python train.py --isotropic=false --norm="layernorm" --widths=[80, 160] --precondition_frequency=25 --lr_schedule="cosine" --final_lr_fraction=0.1
Rows from block 3 of a small CTC image transcriber, named by matrix and row number. Rows with one number belong to one neuron. Each number is 128 + 24 x the weight over its row's rms, rounded and kept within 0 to 255. All counts start at 0. Numbers have three digits each.
After each neuron's rows are labels from the 100 images, of 14976, where the neuron reaches its highest value: "top examples" is what is common among them. Only what is clearly more common there than usual is listed. The data: seven-segment displays showing three digits. In brackets: how many of the 100.
# fc1: MLP up (model.blocks.3.mlp.fc1.weight, 320x80), inputs 0-79
# fc2: MLP down (model.blocks.3.mlp.fc2.weight, 80x320, transposed), outputs 0-79

fc1.317:153164109121128170087107109148117113170116101087129127141127107107116146134127132136093135139148099149090068140116101121137093137150108143125149149118153152149118107150134135129120110163089100199110163117110158082152114112143127122091122103
fc2.317:155142117149131139150126102143144148140099115096144127157107115109112163118107106136153177101124151123125069140123138128143166095135075125155146119131117109119106124165124061119126099124133117115193133086097130091130118119106118162088101125
top examples: the digit 5 (65); amber glow (43)

fc1.59:165155137143131135107122094131139105138157108091088148126118127133110115097146128091115145153082138112171109132142158108113138105102101116109114144111112127114079113139170100111060143162175148172137136133146149136130116119144143075145161133
fc2.59:127121125120169124078144123128098122137142148120124123137136089132154158163083105135145124129157148125145169125124155147095143140155108087060157144114140100152130119097153147109138147091119177145170143112148124142165159137138102101126144080
top examples: the digit 0 (83); first digit: 0 (36); second digit: 0 (36)

fc1.273:137157111134132146130110105136091119146161137106131128125117165144145129094147138104138104128103168109135122126077115140130094097121089138171088085111147103124105150142152124152082143109131104103137179081130121143124126134058136123129149176
fc2.273:162108156142135146143118129101082102116144158124129133087115085152081133149135119091166129138161088082146168165111181123149127133140148138152113153163130118117156154129126145157119151123126148143094121127124118178125127083167137130136161110
top examples: decimal point (81)

fc1.41:144094118127141112162145094153076138136117079118116107154127125082134137094117151081113112178152148104127091170104088147082117131148110131116144111114147144101111133164197142137153133144093151120111117129145141123095135111114123128117149137
fc2.41:118115135146117153130153114130120144100111169164135153159151155114131069114121142112154132146121108117176137136158097113156130118112206131124102091133111179100125109141121126110165101158100126121127062103140110137118111108114164138116122144
top examples: the digit 2 (54); dark on pale (36); third digit: 2 (34)

fc1.302:100141105095132191148126122103093093125171121128109093111116154105118165139157116123083142138115151112107108141108102158080133133150183130142126129126115133128112106095122128176139096163105133111116119118142117128118112118149145198148160139
fc2.302:140118126127127174152095123098144141139178137128155100103145159119168152142112129109134160100167150127151159138155136153158134102138124196120138102141131078161107130130105159098112093136086127143139119162100103134147133106104141163120104096
top examples: the digit 7 (93); first digit: 7 (50); style: red glow (40); third digit: 7 (33)

fc1.93:097086152123116124078128112141131127120128136135164080106131118135152105124106155089137083101134137100152128133149112110142148144128144140118170157104127121111138115162131152122081135100122127066141095106120115126148167059095133131091141155
fc2.93:130127145137155118134119127113115137113086102151142127134117146105149134183152082130140106110081110147172138118144144158150144129089093167147085099105115112112072130152118103114095097114108122110150111106153111094121135060107115135129111149
top examples: the digit 6 (90); first digit: 6 (38); third digit: 6 (37); second digit: 6 (30)

fc1.97:072124134109160125129107141084131100145128173122122145104135141104159151085150144141120127146141115145104113145120116122129154158112157056156082174111127129163148144166122131111117126118113126183143145105101126175138092112121142119141123163
fc2.97:102104108111145143115140182142104131118130101152133099121130099177115112170138104117127141114133173161109113157127109090135106110139069126144105131153104129099131153174157113090136122150092157140160146098134160113133099126129133110162174101
top examples: decimal point (91)

fc1.281:116142108116126109140118113099132118163130141163183137122129137118141128140169158108118137113122122127105112151136141099145153193144144123119096123100136193134171120115140133144156114179104144114124145182116132177167138120124102142136071153
fc2.281:123123097108132122113141074117114105120130094133083104151116087126121144151130151138075110132181107147104139120137125126133137142125117116100130148159132128141149094112126080153069113165176122069105089118129137120134153128164098119133139160
top examples: dark on pale (42); first digit: 3 (27)

fc1.279:146137095148088182141150109179067132121137126104132132142129162101093095143106138113090108180109127149124154164158121110130110145095089115171104144134142155116132127089161121127135121118117162129111152121113139117126109111070145142144121133
fc2.279:147129115113087145163119116150126124117093080090160106149119151145147113131135133133166121142085159130127086153118104109114143082117115124108139151164134130168122139132087147142070124180130120115138105205129160124101129105121119133139138132
top examples: decimal point (100); the digit 4 (61); white glow (48)

fc1.309:157136109107092111136134099139158123130140130142106099120080155113159104168111102104118154151147163126123162151140159100126133137115121117151135170106146080149164121096110099134132139107118122118179084192117127097148119153103099163135142115
fc2.309:103145115113139110107149146162162127132116125100114145113155120131145137153134120166110137139082138124090105155161156085111125116115057108127141093117166163099147157088120131088158120113155151077106143105134155120119153151138141127083135150
top examples: decimal point (81); white glow (40)

fc1.83:110158151122087100109118133096144084156129110122157143143122152119139134161116091102138155127105138118147102121117134168149146162141124122157100133125118124097115060172133088152145113114104134133122118132146069089114095147105102088107106165
fc2.83:118157142140119107110110091140109137149121140099141143161092136068067089162145083145145143139093099135147145097103107129118129130122154114113077093121130142117111132181125137153156133125176130111111125119122086152106135097166123143105130114
top examples: the digit 0 (58); second digit: 0 (28)

fc1.92:133163130086148094128141122170164135153153137124101093131171170086094163120126133129133161151100134114127126129126098096112133098119134120093113091089115130110146188141103124119123102128102099137130125107126167145141141107132102119145196145
fc2.92:149135175082144122129157140133105101089130087128093135106130116143150081106132123104171103146106116119089128154124083151111106130129119115165165140110146157111113140136083098114091152122139147118094155188121120161114159125130149150115135111
top examples: decimal point (100); second digit: 3 (28)

fc1.81:135183135111114098081130143130125110122158116104144100122124162078106112145097150077121135109124149087147133152097136145151121111126144174135164153176108101138142110154127127107115111136096145158110111173140072126149132131137151100090121123
fc2.81:121126172183100109131145115138124136143131133161131122142176201114113134112147144129148173111132117114110116107089060103095133127172102142118116133114118136139143106108129127135150162162139167129131123151175084131148153122155119101114129122
top examples: the digit 0 (71); third digit: 0 (50); second digit: 0 (29)

fc1.175:142157136113157131133114140128148092146059150107159126122165105137088112119091123110097127139112116092137103146107140103120108165132113126149182149128112153139125147123133165093092119170148075119152110121157143109193132147110128129126116140
fc2.175:129151120125101119135113132115135108163127115150094147144118159124131098124156131128136116120137174124123149094144101115147133191146144140134129166079129155132150145115141132128144124119144155165118164181159119091172119133155140128098210094
top examples: dark on pale (77); first digit: 6 (28)

fc1.30:132092159096116154135150115085105119119112117124195112128165121144113120102104122150123150165143119115133133139115165109152141133129116114172186096103129132105131136126145105093170152123131090131139115153160177107128133106134156079085112144
fc2.30:122092139123116148124150115083112162125153125135175090174160120119153096095132108112149126128137102134133136101190113139132127158126160135116127087116135123175147136125163163114126100145106096163111173112116176145095140097124140168140133114
top examples: decimal point (98); the digit 0 (76); second digit: 0 (40); third digit: 0 (39)

fc1.243:129118136141081101104139105164084095109035081149132156137146105132123124143078126116097151166132127123112122112162140161117156152102174120142122150155150133135119091174122119153140134125123140153106137151125134135137126149129127153149143110
fc2.243:080134139066150149133124134154109128158117155104158125130126157141100135169143129137139140113115092123155120152137137133104117145156139095079138094148160132134118141160139157196156170086128120145140137087087108136128123097108137157113102144
top examples: the digit 7 (80); green glow (59); third digit: 7 (39)

fc1.0:111158111125105157107110145148109136149100132135116116149137113146122094119115097124138061157106152096156119139151156147117169128155133104170136147106149122133139118122132170111054115094092119156128112108089169094109116151126147136115111168
fc2.0:083093132154116135141110130098082110146120129111126112148148136128110140118146112145123092143121115123110155100111053094162120136116147135121160091154102143114125137165095125119113113147120163106092157185105145109141095104144143098111173099
top examples: the digit 0 (100); first digit: 0 (46); second digit: 0 (40); third digit: 0 (36)

fc1.255:163068115167135126129121136157119089158090118144131118114134165099106166095142120119102145151156169126113089119146120114114155188147141149118135142114114094111108136098142127122105125125128162114148090092146109115141119172177130128154157104
fc2.255:132105106104140129084104117092103067137118103133115108138138159163142142174142126165127128102147126152116121131106098111089112156137085124081125135091123151069171156094120129138143137120137139098140142141078137110172145110151121131134152131
top examples: the digit 0 (59); second digit: 0 (28)

fc1.298:166159070174155099158102112163129125079095151121140174117149173080114119112112146140136162142144106122139149117127137153117108143144122121084107135158166121159132165121148146158119117086118127137097148128086118139150124124124137149154138110
fc2.298:117123122145086086112108129123092136122125135129077141125115144161116117176110115105112139091113142125118134145120137100128112095137121130117162075101125173095147127144052168112103143131145118144096108146108150134099124123115112194130149154
top examples: the digit 7 (66); green glow (48); first digit: 7 (40)

fc1.145:159148094095167084155106122151154106144141126143150194116110107093095071115087133155138107108141122112137105118128128116108125139164103133161164138141144122145151171120143131110122078131139114117146145135143099123118136097134162095160132164
fc2.145:105123116132111130122112096095142118133147125143132131123116145092116123115105111131139144106117176105137106089145167132155122091143147134170120139124118151131122060150134106131059065154089150129132130118164174114112136145121142164172150142
top examples: dark on pale (63)

fc1.225:107164128156117108119155141156101174103120104133135178131116129126144144104123116083099083118120128143097119092131129153142147132128162130167099151123180152070114111162144118147112109155079142150072140147111134114115099121133110132160131118
fc2.225:129145138127148157143126143143117145132120120115135126164094154124099112110126152148159085154165152139103164155101157156139100084135097172179075088144133079163107125127145082100155123114154118120112135133098093110113150105120117122127145110
top examples: the digit 2 (63); first digit: 2 (28); second digit: 2 (26)

fc1.308:126143107075141141107117120117103155155110142136122137142129118078106118102140154105124121125128106098154118120146138127115084152146144144131101092126115096101154126166117110151138104123105145073090193133129118191130159133158092166145115105
fc2.308:148132128136106142104102167133136164122141117128127121125115143118107176140102146099124095137111071108159158104139135092135106126102148101178109122101107081075115154124124111162139131109128148095102121133103088094154124146118118124101191113
top examples: dark on pale (48); first digit: 5 (30)

fc1.206:116114140148155106060142141168113103118136113156080089112134170094118099101148132178115091172140120110143115136153121104148133136110168138128109085130119112121113091107138099107150106144123129101170123133156116141121166158138093124143108121
fc2.206:131130067120095110101123129157171118168138118140146098095170091133134157130127132146128117128157147139117106124129188122161087103142133112142129145101129103184121122136124122136116113119156135145108122187137184105130083127161157130113110116
top examples: decimal point (96); dark on pale (61)

fc1.256:195105152148108154126108084133126124090110100117142157134108114116110131140130086082108098140117135113146100111132157103107123145126118151125146136134156172163107091124129091136134136110131161135117104170087098105137166106092185140129124116
fc2.256:119086150111124139148147145103099116101108126119098116109115119110164099192141126118153122142152136092116107141147124124171066109132124089085093130149146130100137142126174097148081130166095120117137142142099087151110104124116116142106157123
top examples: decimal point (99)

fc1.285:066153179105125116114112104173113126145092113130142105110131113125147143131126101134098068118115145161109132140101119124142120171096156160150111128126126145111117095130147145118116113111118116160106128112085113123103108149093193117080131152
fc2.285:154108172116115112167114148138109177121116184112103127097081117136135138107171143146118163093143111131119145151117126149169116157080150094157114140111180120117159151128122104109143122105144150147139167139120097100118142129148092115109099117
top examples: the digit 1 (78); first digit: 1 (45); white glow (37)

fc1.241:136116109167117145080129128131112128127092145125106196132167130109101150131130126156118141154151186113134137111102108133121104132133168156122131174122127148138150135160165124128178077122116069123099118146174145106136141129156124125160118117
fc2.241:126102143121199146127161121109109120100160144137130154151139138086094121156130136146135133110145118136128145108159108144101131154116163109104123116192105065153147139167127118141168163115155132170131114117146099150102138160113102109109122151
top examples: dark on pale (38); first digit: 5 (36); first digit: 3 (32)

fc1.183:147132116111167096147126095144148094109157156124136147140108148109129142088158131152115103100109149137143122123136142151164130170111113144152084154127195087075121095108160134122154093101132154131083132090139129130117101125155145120095116138
fc2.183:096128128106141132144107112168111138137146100082153133114110146129064131160124114099153113142079145107123131176123110138114165148120143133170118119100139142128153092150199077097104110087146131134118126111170139115132151116135147129104134143
top examples: the digit 2 (89); second digit: 2 (45); first digit: 2 (38)

fc1.218:093138161124154136095122109108122153136136135113136153122137068135148145115097122149138125135145097137129138155115120117157132154128141120108096123082145101132092121159126133130115142134094178168096105062102189121166116133172118156159116110
fc2.218:133125090142090141156159139096133155162122108163127130147115128144148135074140170110176144141123172137124117189159166138138145135170109112123142141136145134136072121150124092153099161152130127138136113127145139137119085139107175112094128136
top examples: the digit 2 (70); red glow (49); second digit: 2 (34)

fc1.69:134133119126104175133119114114110103121127113127142151092112099112070121116148144158103108114152152133161107173104121147114125128169163110124157127108085173146117117153147138140164073137099167102126127135159085098146108161101128131155146157
fc2.69:109103097098160186142106100164118113111116116153093090137135128184099123129104114153164142161109133135149112145134076135124176120115123128107088126110171101141115132136145176142111134126155133167107106141128139127107120098107150135168141157
top examples: the digit 2 (95); first digit: 2 (63); third digit: 2 (33)

fc1.201:152123129116103162162109112132126114138148120120152167098120154120088115095098140118082139128091116073161115109140145184122131117159100113142115109121110092139131160152142122119164130161139192110088138104121128128129114117102124133140081171
fc2.201:097144163135101125159141137156107130108117107117192122108120138125105096148150115141135107107105143129143116118125173157091097152172106116134107156132156156125138133141168165138113126179112085103146159123127106107108088150101130181158116133
top examples: dark on pale (91); the digit 8 (84); third digit: 8 (38)

fc1.228:130162144095123141165152118169123130160172137155109100134168100148154142173106106132127156122129103112117153146159126120122132141106172127108141113124160099138109093116145157162165133138139142137071066107134139142126110128133144189100128129
fc2.228:136117128127135131096127071142146151101154153136111123115128115134102133089166128133139156159089141109149147125146133107128144109136113191097120089156126157148154133121131130155139083173109150136153108128105147153177145139118169195125119155
top examples: the digit 4 (71); first digit: 4 (45); red glow (42)

fc1.20:110101115103129125133119138152154129125138153107110102144158152099147126131170172100139076137189116115116135131167149176134150140110125139115085122106130146120078104149121101120114145098107157105087071096101136127145106114160144149138105129
fc2.20:116104078112153125132130110144097187132110156126134163151140120160089161079160169129146135119140144129087128124088140158137133158137124155119105165117124138115142132117082102079119137141119168123108143123136143124109129066130111151135119172
top examples: the digit 6 (61); dark on pale (48)

fc1.306:121189120089111077165123153091115137156143157105117135117138120128126099137117129079106128131101122142122141092098140149113106127157139140129088049121134101114081109145125110123095123153107150095140147128110081132146149136107109120150130151
fc2.306:101129081121104124076175138150082116108125125131126106094140090083107162112125100093110151140107108139116129122129105128161125107157156156138139118122084153141112124142145089146183107132122077133141143095135164120127149113122141126131180119
top examples: dark on pale (35); first digit: 5 (26)

fc1.125:153158144103166114145140125110134142127106165122087101185130093097081169106145125149113118149157128088141150116128125128108175151106134140137120099099163149125158169132155131093144114118096107126136093115099129102116110136132093088102105099
fc2.125:101153123149129125209141128117118089106148088139110130142078126177102111146102106172102093151133139104109179145134132105144125135148136150176132106136136116152102173157105140130113128158096113132106120111141120133121117143085135142161133115
top examples: decimal point (100)

fc1.119:098161113133102087098136125136123113143143113111130086084147134099113154101127171161059135109123142153144133182096128100084128127109116113175152154111154129135178129144154096134142164126151131131140106118126129152151108110124105100149129101
fc2.119:124160129116114123087100120106133123146144119111151110168102149082149124121105165119156100111111143096122173126126132109100129102174143152141110125117137125139110167098162125093109083091082127149121157140105175112147123099128140093093125174
top examples: the digit 0 (89); decimal point (88); third digit: 0 (48); second digit: 0 (43)